config = dict(
    image_size=64,
    horizontal_flip=False,
    num_classes=6,
    num_experts=32,
    experts_per_token=1,
    patch_size=[8, 8],
    conv_stem=False,
    mixing='mixup',
    eps=1e-08,
    adamw_lr_other_params=0.00086,
    grad_clip=1.0,
    batch_size=256,
)
Rows from block 3 of a small image classifier, named by matrix and row number. Rows with one number within an expert belong to one neuron, the router's apart. Each number is 500 + 40 x the weight over its row's rms, rounded and kept within 0 to 999. All counts start at 0. Numbers have three digits each.
Before each expert's rows are labels from the 100 images, of 14848, where the router gives the expert most weight on average: "colour at peak" is the nearest of a few named colours to the mean colour under the peak. Only what is clearly more common there than usual is listed. The data: scattered letters and digits in many colours. In brackets: how many of the 100.
# router: router (model.blocks.3.mlp.router.weight, 32x256, trained with AdamW), inputs 0-63
# up: expert up (model.blocks.3.mlp.up, 32x64x256), inputs 0-63
# down: expert down (model.blocks.3.mlp.down, 32x256x64, transposed), outputs 0-63

# expert 12
colour at peak: brown (61)
router.12:568488543444478521450498508518529508542486413530534493490455479435543496355478509510486453514451551486537537457512511440478470542461514462466463453437548494476463503563436430498564501530546463
up.0:465569420522494495544540422487437505533536500466527527498522526415531609522516451568458497432528448492456485514508524463489522507513493552509495463512433472471562470513531519504541533450493532
down.0:522433484490428476489470495488508492463538418504531478479483525497500544500492507444496475513538531528467517476493438498421481446479488543509450478482461520501535582454517495511478511486412511
up.1:556484520539388547522516461568475532540517458513529507474488519490531526481549491415484505445531519466537561496494477489541449498550481418469514435492536475432581521518497479472565524461528505
down.1:446539504486598454554522493489515461515464554475532485469464552479519504542537502511611526496452496445456446485522505520527526492498516491466548512618420493534463529457532502527497488455402536
up.2:452551517558415539507503559496485473538517463531448476471478543502521517559468516480472565494499455508521506452523489487485573493509506565555529527472526548483472449483509481472550531501519438
down.2:477493530511485469553546487468556469479490581443495401528455459573470536429553463481571494485467453584486460514539471576440531473542506457440520502529531486497553483489485489448457535489496459
up.3:522486513462402492436518540478551493501480410532564458467420453484488486404551493435528457495450601497552497497487548565538465524489468473522531520486493475501451466480484528485547558521470522
down.3:406513487534510516504476535482526505528530555496462511526543520499463594602457426538510513501470438498520483503493459532503494490481540503534516499523515452521449500489461510550516483521488473
up.4:497499494481502533528511537488590543506560462501549477507433481469485490433498586544513475496441455482456536524506463471506497504511613462501486473535483438493477557495473457531534480474539482
down.4:551485478463443464543487488528438549478483501461502505470516445500422525500548483472503509477485471433552500537434491546486489519474516495577424506522550495494479461533481521432482484526475540
up.5:498531472516517516472577568559583471431476546520573536438447503534512463464491492494555477539524432477461460454537494486521578471480514446489479505474498451482527435506510366502480518558535431
down.5:476483548478560509542490505483506492421518503569533518509499468491428503486522544479518517422421493451590549510520520469515448470483454560538480520504520538517485637437569525526564537470442515
up.6:437438442507480514485563505567510567516452486549505502617600526470437504517510448519429530483491511523474506544532558505524474491463490512480533507495562524477503548468544467472555415517497412
down.6:498477512546586546481463554481488452537472480536446532500514486587516458486568545605498433472538461417606484479530529578470534544518489507521447554483477481458451519470452530510486489445537501
up.7:498562456468581498551469452516535476491458476465444486518513512555500435449468550539551462488408552498482453473491489466493495498526535461563487520527555570530529527559548539524472460520554485
down.7:538474446500549525499431508492490622519502492480564488523531472517476556484523472490471553501482527466535486597509471510461444492574509538574438515547417573533423534558457501518511425499480494
up.8:466498457486442486504518510483578504495568529465450510515518461450467506549456567463563484474443488547427529508543486492551577501467501525426578500495520494493502463562465458555556435537546522
down.8:492540495533489504488449465489454480477530527493523512520443532470518433489529517531444461528559467468469566465526500529505427502466446536547383538526571538455429501443538488495420598447505540
up.9:524512457584549472504516564553500483549516500561479516532487425551506578481577470517401565509531539522526468438474487501490520485500482530500483485487459522530509383443517440525453494435461534
down.9:485530491498447528443545484489473505562462539486510450530466498553479503538480553541438540533502436487453541585531465528486497444471464517446495573557462507487508626527507610549421552516483475
up.10:462445570428528509491460508487489532524488498499484483497453554480457487530518501503550542539568465529480468517493460448474487501492465544451455415544505474489461462523447557533546526477564525
down.10:527504506528506418462473415497489544456494452539508480499510553601574503536492442470479475528465553530457482512489533543424493526416552577494454462487534537505500533479513471417484467478513515

# expert 19
colour at peak: brown (41)
router.19:444529479437467456499522496454504501448498403516460485429486519545464551499526497516531503528489536481536472456522396495501554404531493510524556498543510497489517500505508539449527518452545502
up.0:491448490420581484457447498452524491522530515550512546439504492533523539483490436483461506475503441507469483567535512548521488501478565460510461545500529586469530430529532470512502546528526539
down.0:575460529492612464506453530551495633494506487505468430532477439467510424457511566458514519466526441509488523504546518530465509549556521498434515457509470467451430556454500502490483543499480422
up.1:454462521483442474481525493470526456441459431509519463535453526496464466476521483542512525452503534511489477541520493509540509417481505481556452458507523473499534581471505543514516486473513434
down.1:509502459427427511519486521532478521507543491598500501509534463500535573482581495539482484448511473493434525515540478522515566502475483530484458559465441495522505589573592495464508454467525423
up.2:477528477561475479532501553491529418518544490538485468494492552505540494536510418501481495515415547517478507490516457492486441449526408447518483570453486466472556474518450453511524465478478562
down.2:411541496440477548520544483476479517561519561491500502513512537536506540497462497466573442557523524566540507494473474458468520531508546521527476515535469524561464493487530509478548501491486469
up.3:541451455481478534518480558506417458583516517545503501481522518474518530504459512500550501563508464484480523466451504449463548550508442528466457441467495390526472448478561602540419480519515450
down.3:465530592500539561494524568505499439472521462610528491520444556478458538478501505499498472542579446463512474500500576479509520541491536523454456474460561507475534491481520472426498535526521515
up.4:511446444557509486467498533554451458493484446493487506462422478467414531505497474489400451481494522481524475489480510476550426474497466502496529587409487473509490520535432499546449430487497514
down.4:479504447479614515499522489500439479473569509510505500453496565530472468501478518479471476560597550488526529489495560498449538485509415507537476553488457466476501518483556538490525488440565511
up.5:560443495453453425541537543520464535522499535493500588476516461475467448536466478481475474516433504471519498448486515544449511474541476514467505485553499528473476391484467505528524518532506479
down.5:478551510577444585513485485491472520490488462552501459477495546420523465463505502454511499499601421516541494500537501506533479506528413579530475492472600482461511510529512487445453513500518444
up.6:519495515492549540424531548600426559380398460467474495480493501444481447519577505536469522502505505465602515516518489542506441526513514499500472478477437513483510440506521466429538491453520509
down.6:483540480487445558494515495523500582532495479444509393579534491443487473558512488452447464474542473471454516528554441533460511540488460530512555559494524524480533535502506509486559478479532548
up.7:488464525589436505524513540483512418488562461561453460493510506493539416491467501541472541496437475503529509477501512533507472495493523548517571551574521415528511538479491452475483509561491454
down.7:445509490505567520488462508536523503487513515558443499538512478506423555490495466583479463533565476489554514456498542477510516469524535480533398543456451469501582567439526541445505529531573556
up.8:473407513467446478478425578585536477491482449519517453464507503483426524512559482395443508511539438562498504463500482435439445517500515534475507436503546472456466495453514509510554500470554555
down.8:480540524461551521484502517456565448468500533536410496499540451460524517555489546449566532497497582442504361515551512541528535500510449505508460488460506492485510500426520475572496431514485530
up.9:535452451558437468496487483518579520429574458497529511534472517485470502529485488555584507539506604484526572501455487451505607530505448551452565534467486486546622531543493548556533482548475462
down.9:522519591465442475545567527541528431440523466515541495543442525485469520462471483437541535481478481462536419517487513531481502570481507534477451567481468582456554531497496540440546478498491481
up.10:517532505563547490544489445504489552489494558497468537470480564475572500494474461566533373491527482482450477493525554536417472522513551425534520464458542490553463396592509522466486565525447543
down.10:472463529480511571578462505442535505492554466496493437515423512510578423501463458520537552469467489508498449507542560514491462475536524562409498493478492434506455392539442537583527507461530519

# expert 14
colour at peak: brown (63)
router.14:533462501513486496483556435553521547447514527419489518506502539559540523537547465556537456551510450494502522462536538514484546474519520505547443421508529445474460488487441560452497466543431545
up.0:572460528470456514458554477493572588470558569462607495480522508592488496534433476483420517466481512553458510523529504495489483514466522502480462469484492418455524558498510442486504581492467461
down.0:468467527515593497494513550515508546511479463489480474496471468479507493476464504565510466514469476424469441488439509461515479486477471501470421477461545541445555538479585523531436476509482474
up.1:520544496526456465486487538558510477521420536476469613456527511473422474516505453532465452523538462474479542520594445499560538504450399453507508472494495517466473450541561557479499520517396516
down.1:470436478463517507504451469495539428471572480559542467483475483555547504514511561483518519512484592519534457467437483527469533458499540508570539497520484500521475581489466541485504514465503424
up.2:428413546537452511513501464495485391563488502497544457525499492482447489559456553468430480424505421528527503520483509511515539432471481514535559502456513500502506503482542505475523479521505533
down.2:497440480520567487489477508554540480450473534487507489492529545478519523516542459476532504507426529498608510488477438491428433546554524508507521496524509473508588512433485451498523579476515479
up.3:463531540508346463523523479507536539449508516455464476577435493511484478465504476497534499463463580447395495521477511517516449456556531566539524540474496496551532503525508471548469527469477516
down.3:476476600532524556479482500529468501534528483479499489481534550496462482480505470449453514458506506513440534549508413584496486503454553513529523518549508485559414602519468562486511432497529514
up.4:487532466488546524453524497439512435465515557468435546562507500509540481494417482496553506484455502485465537482499566543542435487495514526578516579446545482519460490472549486503500527502501526
down.4:586560497493513608497530429555456488485502483532466508504485488474507548511529480499485491501529464462502517523488499547458452499460543559465494540504525496535493399455419518551517503489542355
up.5:481448486463513453522536488438457438456560510574441527528474512482500512528527482604510545475512527468421382516453459545557402488482572543508471457454543504550536483460551535493545514491469546
down.5:535602503534561507467509439438486535555588477500485484481482481557561487468534483436563500536453495519443560508495515487490518457483464554432551525516432498439454562562587518542420450512503504
up.6:477424536515495507529494470569546424492477448486463434503434495507517465526517418470457472500483551505549511539493519546478484495505454481450572443454476570514544609570521524558527471540513530
down.6:538438488535523459482480462533508478561499562471532541515447552517449424516473495502468549505519566498479482439498503497511519491429465401449518525573500491506492512592448563554466485491417434
up.7:479547475503526517510514568568532540554488427535507450493434470479466455481478510490459477522534520506588488540459478449544500462570508444473518473497510476552566487549513516524546460458491497
down.7:526450512468469465534509478520518513496483477500511443530509525568497464538526490481524551478464531499504581460543478495437425491518513514536486459505612555488472423503450520480524577533426512
up.8:510454483548537506497466554549478519460577468459501514528528533503571534581481503489417494559479518514513527445497527475564569473476514515513573535462474456457466503531541576490550467464547564
down.8:495517578419533495505486584505448479522476463548505492460534518511490516494506524563488445422477544502549467527510545465502542498469443522521526515520466531445566419526486495535507492522539473
up.9:502491512510435604520485559533466512462527464453516491519524511537543439519551458513508530461548437580512523539506602464467546463503528469487497547509401462425508451557495452471428542541504515
down.9:535480474469541523482447448494482599492421501478505512540500485424477519537503528444456466511484547498430539550458448448499504553488496543470411596558516509479458505526547464523473501459547504
up.10:526518520522461490467550508544534532454466546485540513462524531501490475568426477462506450496547452531497509481539524535466499549494615535551494423549572500482568533542510524539461464474544468
down.10:475608534536583481492465549459461467525516528515526504474487509541499584512557513437544506500438499549508461516531524526556471535503477475498534491472477503496495573494544518481542471517449564

# expert 3
colour at peak: black (89)
router.3:509507568474471479442536448449471447468507465522476529468502556471502448588548439498591578474438557524511507503538523612514488497498556511494547516556544532460489498521523487461528416516437468
up.0:510599497478458507456492556543487480549473543566484478472505507483471488488404509527488531492487576460532542432514520489523469510456502496525608541474515591500477563478543453495530424563521513
down.0:463371476521579466486455452495511548507456491543505457495509509544389445471488481532484532488605493542443422481508546492446515467516490503506570484483457496501487558517413533474509512524410545
up.1:498495494488574453502553540526552516477491501490572504508528478514593480474472496526545466506541519533545505563516523563482481498518497432570567519507568513473576477504483504491494475518517499
down.1:469559487467485390420486492477541599513546468504513468500486516583519515514461475483517520459586446537467529467483597528529460493496476512495508452512461546530501565463501474452478496525477511
up.2:502504508490554443510499476573504545507491531475488473563476507474496519515541496455475496505553403427519476517473438429482504484534448476583498456503454536518488459486468559487504488510562395
down.2:507460420530468527502472502483513464552549532530517516495474480476483502481487500421514523448602453480487462527512466479568522452525474493554533381487593519496476448443446476516476572497479510
up.3:496501428511513546502533490509457483444497543470523458562516507534540485523521496557449502481499523483476525591483505509508552528537558500543514487346468506491512509528548524549487482543475481
down.3:555539620456523580473543510518490450526525521502502529405499464508517532484533519496468504470496508507545522533505516486556490517454524474537483455539468453492489551528483455491384511526487513
up.4:470458513482505500475534423494516420392574514519471512475482489558489536506494506564429476465449487543454515545415456562466496549569495509504529534476508448547478455488561553460504441434505525
down.4:552468447512445611481487500537520565480566509459562506500507439488522531488516485529491493493518482596484500505494476452522516524484487483513511536551477463524467536548455539519457555485439527
up.5:478498561473497467533499448461500484432588526499532517519509518536549515517453549552447495509423518415512452530490542539461497462471514565494486458430548484511495459485540487499485487550455546
down.5:595517495554486595565451493457501484509554586517525498447476482515501532501505464506598490551518468498537474495516543466534524563561526506499535475490486493523484432515472491559459566549493496
up.6:535486568474465487541465512499560588485507508554494477500466484555497561521458523532510494516526548521444492509537485522485526514492477510493497540557480519502494586498465498428497501467475438
down.6:475504493477545517449568508515520487486481417502450582530501447497491491537510556471440474511518541460461557488533472471479512474522488546479498537528535556465518513590553540511477512520492442
up.7:505513488432463541467545462539512511472514466468589522579552487417524506472468528560512533542462460473531511451502482503509480544581465501477492521508454480491444562427484560474553413478450579
down.7:446485533488456545543496541532484487438563567484477513458487524478484518572486506477477509511539457449459487483511513552460444506401516460533564520503405425504462610474491477450490488484480492
up.8:470527508428550503518460559506540536532479549602465472539537484570475510548483445577529522490559494523470480514509499516578516544489522510507457498524554491578546446485487562471459497497509504
down.8:551449572523449493492554482552437540508478521468503521508515449538520530547483474566540480479487500498546521543505469474505552487552493485539441505557506517535478448490493480418486547493481504
up.9:531497530462447536496508576508470535446519474480540508538531527497452472465484465568425542466529477485562439479490433461467522495476546503511576432483484483521522492574592480436475463455588489
down.9:486573495451541509555410535442498479500563512491485463528461487491477539512549524451536506552441465595495468466511532500420558495520527488455509568475483481505481538510404514506487477502448507
up.10:556462501524504509445501422523508449508526549489441488516529474489551447558406462477504484451461499536511482509486494511459412520519520481567523495513462452463495499539464567437456496564551509
down.10:417455503567465426468519557544469517486511481555510511508485516513404449458565499487471448467516419524510584518544473559571498532496426509485532557408533449531518497494617457510444454458526444

# expert 7
colour at peak: brown (55)
router.7:439519455413538559536437521513489549449458518486461469478468538538439507516543469468517523481542453519575474536529466529505564501510533497589443490555506485440538463540538490472526500456528481
up.0:543484498489469527428490496553524362466518523484531524533493531548530509468517550514581507553559467537467511459525494484491503457482442397458506459475510531500454481527494482528457456537473458
down.0:477542551470418497467473472518551516421526508522537428540417396485569541535463475564524572436489497471521503443549562575441589493486499516519515430500501442548534455536488562472530558478544514
up.1:482484442500509492527592500515500498526527474448546536503468438520476475470470531441549548539461516526515466592421500551490484500552529428507478468537491510500454486481501505619487470493507482
down.1:525454515481504541462518462513480488516478503559435537536581487552479489534546572562513453571559432521464552472451503544557542467466481555520434489489481505551503480466551496538499463511533588
up.2:489538458486493453509523539500477486466547510504427489511525527574474499531462558548406528480572500466596534441475431515508538433574591508469578491534461477521558523505447498454507459493494509
down.2:525407521482486514484553499479470450545501502437474558476463487460561515544470556547474543542493586488515475577409441506579482547497510513514464489553541484458479497466519504529485465546455483
up.3:443426499497591524501509512507479464488529449489460467503444474470443487476547546561540555495534561477569493436454502540486539524504499505425532424586452508537455541499469447408511518425552494
down.3:534560499525408407511470505501438554423515505484494509464517519533542505512516501490487510486461486529559548571506546545481528499468549451524451526460497502498487467490593495508471481491620475
up.4:491556514521422495470545426484507506522503529499493411520495494504569528491484539488488538466561530503528534465528471483517478449441550487512468480531458469507549563529506488486530484470481531
down.4:546573506496547531478491595492489488468500467553551541544459483515561527444567465520436504452421467463459474535528583475510513523473550474520450526486530528528455455498449530489522511511505438
up.5:528482419529521596448564515526516471512491500489540498505574515553537453540493443464491555527507458500532509483476506536515495480451414567563569578448455545515442542510553484548518445505485571
down.5:476527446568580498433515557578538551506509496429496455554525509493513479496476465508485473488487421529530441582515502505491509488480477488440549480472480490519495518542471524467453496544557393
up.6:481477466464521520471503404414479443547406539441519572528475483484538480476532444499531515473486619541460494463524549557541478529518576475509461504593478526555460492463452535494497517543530531
down.6:576563500528539466491528412500492577501522512557538471483537520541468471477511551558433416499530509499469527447500563543516508424449443478503370494448531552469542467490550463520555513541521587
up.7:489401444505496434475487460558561456472579495540537429484427471503436478518493527503537484511482537541529437526460479436479456453553543564490471422478473510550533524504498527454503496483495462
down.7:527486524483522506508493532525492443442448494462429575500585527526526494524456454518529495522498491463447494459475548505481613551486555495476440543540416531497513496479541462454513447474517516
up.8:463509514520523479449509493541515508527549514544528564505495398477516488514541527504514499453450476549483491525506455509476517493459531436532544509531439479551468517503520494461427545479501451
down.8:529463459470485481508521495554481614449398507540530475497466494532471498460484484523373468475494496522484522445565418557523520518447447539539491501449510535502492513477456492502573478501512467
up.9:472502488568530574489505460523546463544518480481519401473458475452511485584504537501427436511494458529582495528430522502601549492476473550513469495488569515524482487477508497493470585486477495
down.9:489520534459564532488458534490472559478508438546475468470435533469551479444478485514506540511480459492557528507567447464471501478563496521491451531495505512480429572472538467481508468489514461
up.10:495437485522509433492481524506535577562516512518504546543506492459502422524459479507542513554559444521551482475531531519462537485472474460532475548462502573453417532488507480548495451548522527
down.10:510485479537525494449528426459506567506538469496490510510553538471564534475480439527435527549522540532472479527489551440573440517533489550452515487482508466524628560433471523498508487497437613

# expert 6
colour at peak: black (79)
router.6:507536570449440465476521455444458430468501476507511537474503551490464482573530466477616545477435520559508486499548499584505470530502536526484522527531543566447493531493525479469519454511474471
up.0:450403456507493547427518523464516567540434502535516441464485508504431447426561477461573461522436442485476493534556509503512481517466490488475521560455473467536471502503507558482494526559467438
down.0:518535511528433585534544529506497512443518498490498499496496479424578515480477547476469466499518442564545466499493474490483504518528445516525499515449544540522482510442488447462492508551461513
up.1:539583433440500511463466486473474500535428549544388448494505486483536538474515498570496513446513556532602487509455457550502498508527530513509537476537494450458516383443535502529531449513535518
down.1:534471479509520458531528479487497507509481446493523482422467480444492492521529476495519500491485478521560536564513546513508547535475411495460452510440571391508488467483476582554524477530513512
up.2:401456532444431555505435475480530457497460447491471476566597530503482480505482507501509488484417518432489507523500510472493466565467466453486555572473530481484482556536475505504473551511472475
down.2:466511503548436527525469501477554540529510599492521471525451520464478551529546518542476485493572458497570461530487417499521515543513520509544533479444509468519443514539545473486519429477435436
up.3:494467502526542507555482508509554564481448505531481523515510473558428500534455533516521531425513580475482489468501491551520514506454510535475526462535508589522542412497524401397462545537483463
down.3:531535431559516557486484461462508480484496513466495451548475490493475532461525486364504495557578543532444525526547535483438489452516530538462454463494481413498506613454419558584543551489518510
up.4:502475448483536514486418507533488518525470562542422428493470515531534482441518509463591520488486498463477521463467399488497561518505556401545456506572540477521528528473424446405492449535514514
down.4:542502517526489506495483475471539396487506539474540451488438437429553497491499490507494500524513418479555528494528519485498532524526539521478379460488527484506490538469480547460534517540498576
up.5:449475518566551463541516461508486453438489550450429477525514470504506504471572485437485497506487489462505533506541466512469537449489501408533520537553456484485441514542480484570495523511525548
down.5:514546487509598563488487445502496469415517489472485499409480602517539509516541504433446493449477500525504475533454504533481508516505573539480505535453561522495469452522496544442520529454512480
up.6:449521488489542457499493564488506421478538475555444538487495484505530503528473481518505575524425551524524500564482454489464482482492512554414514548504489503513459520360526465577570469508505451
down.6:485398458539456533587505462487534493487487492504498463420455555383507524495470561476497485443562527456492480482531454531540469511534422429509510418490486379458469484521539523497439547486504458
up.7:526528425499575508477505530516473539444560366461494359539470491505483512547550487484486459516512482513474422489537501462453466555598508518496500506604488469499505567504507484535510503509456584
down.7:451465504573492633544535501539492542432538516566517532475506527448471495441485497538498517512464494497455450491566507522529482511509441484566435524495568487500533509457595532493521547430480463
up.8:494542447467556468472506552458382533436454484498437505529509505568528558506462518581459463471463536482504517520559514509497493500542551505503562531546458451473495505536551444488397593529497517
down.8:476607486541467478485415484481485534547586515486485465485493486515481442482531456480488477524466440481484443524536436500523535579540428469480487418499453446503539432518547562441510478506521518
up.9:466523520480431574470499525527512459489497426484546480492506476431521477510440458558463524515497501526465498505525531556471496493503560519444517412493483541523513490461443567464530502474499511
down.9:543568539489539470482458560481537443503492521537525493465486533511553508523557492524486551513552532474478509418534429500475553531535453473488539484526445534492532504472565647587489441520450449
up.10:460522552545509424516468514498484463457540550571482471517489550491434469527482477570446520476450517517542552503464544498549554481514519530607595508506445515505521497488496495538531529480467497
down.10:520476489491497521485530510558504496497571518442514554492509503449478458424498497564520497571488540520475488485524506475509452478446506518506518500504513395571506474529486520408502529491499534

# expert 13
colour at peak: black (61)
router.13:489547576507487497463521448471472435466524454493473562454493554486496463598532464471586529474447524557500519507533534579512497478502571504483526521532561518460478539510508487478532447498442509
up.0:448477457558529533517473560541503457521431569535487533492457488414492490506425473488432538519531447569484473521424500431528527509505485480524487499558505527551499568488532479537504489501486493
down.0:504499551454508523441553517494544469501475545467518517544528527569500461481429485557471487494426480474475507460578499465432526495434481566515557433511494492500490494459551552525498510500452537
up.1:486558499505527556561504479539514466564484490520506505457469483478520469527561575514499526499493511493595573466529538484524437491493476553584475589547505515483442514525568525462502527520492524
down.1:552512471534542479579557480514490518477515469416456489568540456503457440496513520557472507500529566512548498456502605500494524502487503466518463517516515480450558501531480500473505462475494502
up.2:486577470455439458474563513520541523438535516467519533554563499462550557549556485460521546520481476538510487520544495515532548447506510519442534484493471489481449460514500575403470471530520518
down.2:511499507502448540519520535447441499496502510506523476472530554568454455455490481454562515508520483451458500473561526530500545527512506551505485534462480582512482394459514464506504461531503455
up.3:542475513524432490461489500573540383471588487543499555440537459522534525480505550499432501498490429496503521487513461447536512557496536459473479546514516534479543560566550446476538437530522496
down.3:489436411462428487493479482487473506451469528412486552515464513504520468506486501534519496487537565473491505528518444533462511453510459590530455477517463399505498482489555478472553497491539547
up.4:585550540452468469538514479448497410470591434483485493488529562491543517476518534463536454500473447525502506554440521548493518435498498544491544476499523489553542504603470455487478513483539492
down.4:460457506484546594490515519553498483520503512457507486475519470481490438475499502538500568510515522491502476499550437508563501511511422509580418570481545450475475542532495553500483420501507485
up.5:493526483574493472533543448477497477482487447446434563463497502476516536527425546460461469525478493449432513416455477501439508470470475467509518482521564538516507424509464497541435468515547496
down.5:505448493477500470511494509512511490538531497518525545496419461522486474509506511562549580462544439525465545449526482487596507541446448527479490547495556608535476482498536555475478490511500503
up.6:481398498502514511520527492489510533595507557564500542545524523565480517477502483473519467525499433511496574542433518526487452525529510532488487525524513501518479586503475495490508460428504505
down.6:518563497501518446516496473455478541449474512423552523559478508484453435535525448525524515502548532555530495526484483454492539479533444513519449502474486624505410469477449490628465554473495484
up.7:541513524516442503519532517565518571513484526496482564489473514486471513494476437498508491561564463513486499430498509472517455544558589543543443505468500396504508414508519517500546538541527508
down.7:484482546487468446516580439454459443533480507508495517459521578526524415469472473544500455531478368459446526545472568508467526507496525522479607406507527446503480457466469531454564501442483498
up.8:518555479554510544449513522558418469491511530572458534442515479517510521524559448548447555530465501474515510466520483527514492437522503496487538497470513511509529482454512511483592413494560486
down.8:567535463486433441450508518508479492557470460466558414472483485433497450453461477515520503460490542559584469535531496460561530524526491545479420509538449436478500497441476548399506472463487465
up.9:487531534528568517512498510569516461489488468458483421505438521512463494494557462494485534463485512435429486461524515461498387511541497520549481394564523513457534541487518503472448525444514508
down.9:514428469533500489402541552482466538477472493546479479502458557394457517461529540514489482510543404421511464534535440519568440513482530464510505424495406501527473509554440499473470534526501532
up.10:469588463497428480528534542503491469476513463419489508518503504545462534534493566435480557507542508525551489469514397497411528458423522456510411557496490541524552505602445471456546497500428515
down.10:513479451454470588492558544538505481484538479515524556502540458486512457464540473543492545513534500513528532483530455450551508513458493499502564533530525478515454520459548472533475473511536454

# expert 5
colour at peak: white (56); pink (43)
router.5:465540487598482468437567414447445498488496454501473542522491509477520519506526496540447561469496538501496524437504475466476491452484472495443552514539500551475464482423530465492563482495547492
up.0:526466468571484459502458500446528533480532636388476468430509520506502526489556469484481454578507526446545494502559597514436503521516417465515514510486556564555514502488544450510480523491432483
down.0:426579536486498530435494496492494557466436457525467457533425484481545552490536532495460456421391468476405526462502439502509471515513491508419498495453550528518511484558495552528527518447518465
up.1:447539579523476541475490489519506451413423401506523472426509537476447500477520516542507508506501543486449503467476468494479444466491472457545586577562429510491451493490466524555433493495517518
down.1:500467404490498415474477496514523532519522501443540544465521530475488459526503513539487563472495511508477505529441510484502506490508536514455491639469559468499507527468481476450507536471458463
up.2:497552490524421496529492476476491520458459552528442478418473497490521482471438554574503537546486519499488457476490572482539426554576539526508453462474519584457533525540473546448487482463468550
down.2:536472547529504441473455488487498489535524504516524460480478442485466541485486481508426492495533540460459438559527492510535584510446507430490463513499569519456563636444472452463478491444472501
up.3:554450525544387499469441498474498400512404476481519499498460496557488527499537503552487436547531502492443577485437491461479425516498520580514538456464501538485508602430491484531483516473530570
down.3:505507547559485506495443543483488551509529524527500543616479522544515507484545470423493488498488495551471471495517551488572566502496548472468437470498470538436580327557501538483528452516515579
up.4:488534489486515485554524429406514473483446478437490523537513540466480507527513529451470554468552529539543440516442487505530504409526470479434509418512452525491473549488545567500536475525492434
down.4:482449498503506552545468560516526474466459498451551449450466502573531443515572509512515488487457524423400530520529413518480510525452468434549505530464486423480526425504582476499491496542461518
up.5:468480512532418472554493545484485554500558444490607469554495489459515545538526496536455529493551492468504494507421502494527544430543490483453480464484526515512470595470503500550512485461514468
down.5:551528474464517469513481568448474518516481485530503539440548506486430481515523526457497536551639438528512434503496478575467553520527552508473491567476514576459516578510554588498489545511449469
up.6:539557403509480490517518490497476459520517518585483533576523506458542485499565432464521571483459504562511454536464588496532544437421508525527497537481541499528471462508545472523511556616521460
down.6:502448523482599533528589549485515474569489559507477503487478504574549510484434454518539470482522527472544491481494484569565506525502499478516516465494421546499495377462504490512475498599502472
up.7:436440479462538423515551539490505542525495540464463508621530564504440512567468471380490511552456511515527488505523591463525480432498473527509495507495538500483523427484542485486448452536541560
down.7:513498484511544513515496493533524532470495513495562483557477482545511361468521433496533472437604488505601501494530456516454557562476493505574522470469475421461475426490491458490538540522474447
up.8:530510551553490489451472475443443455475500540527432570456479533460431511562566532444464562450457439468582464470537498534483456478407550535480485445517498459494454622543448493501592435433475515
down.8:480643496521492503452636462493501500500454562457535506477477489449500481459509502493549473526529481510410537528513558454475473484504583475462530557508497454580416458489538477551497548492561509
up.9:455475499491480591492546493414466509528520559533507521511400448501503522580496530498489503494523482555423525476507482584463525594401527516487507521430484530516518590409437466521563465485509459
down.9:477499494460538542463509453465461521553554484474489475440535539500496507461474493462521462531497498413503450487431481467511488472526462529439497473517479463466434535495497531525507478470556543
up.10:530476473538472545447503488539494430502537439451522524507510529481510487509471564507479528508559527434530484521462489469432463477515574505496548453510521505454462521506488466500565457429412498
down.10:434539491526524423513543513571576547539429480574495496482478505465436500429476529530483477576466411546497549484597539467538547491581548551446505449426554532559440384508480446482463428541552536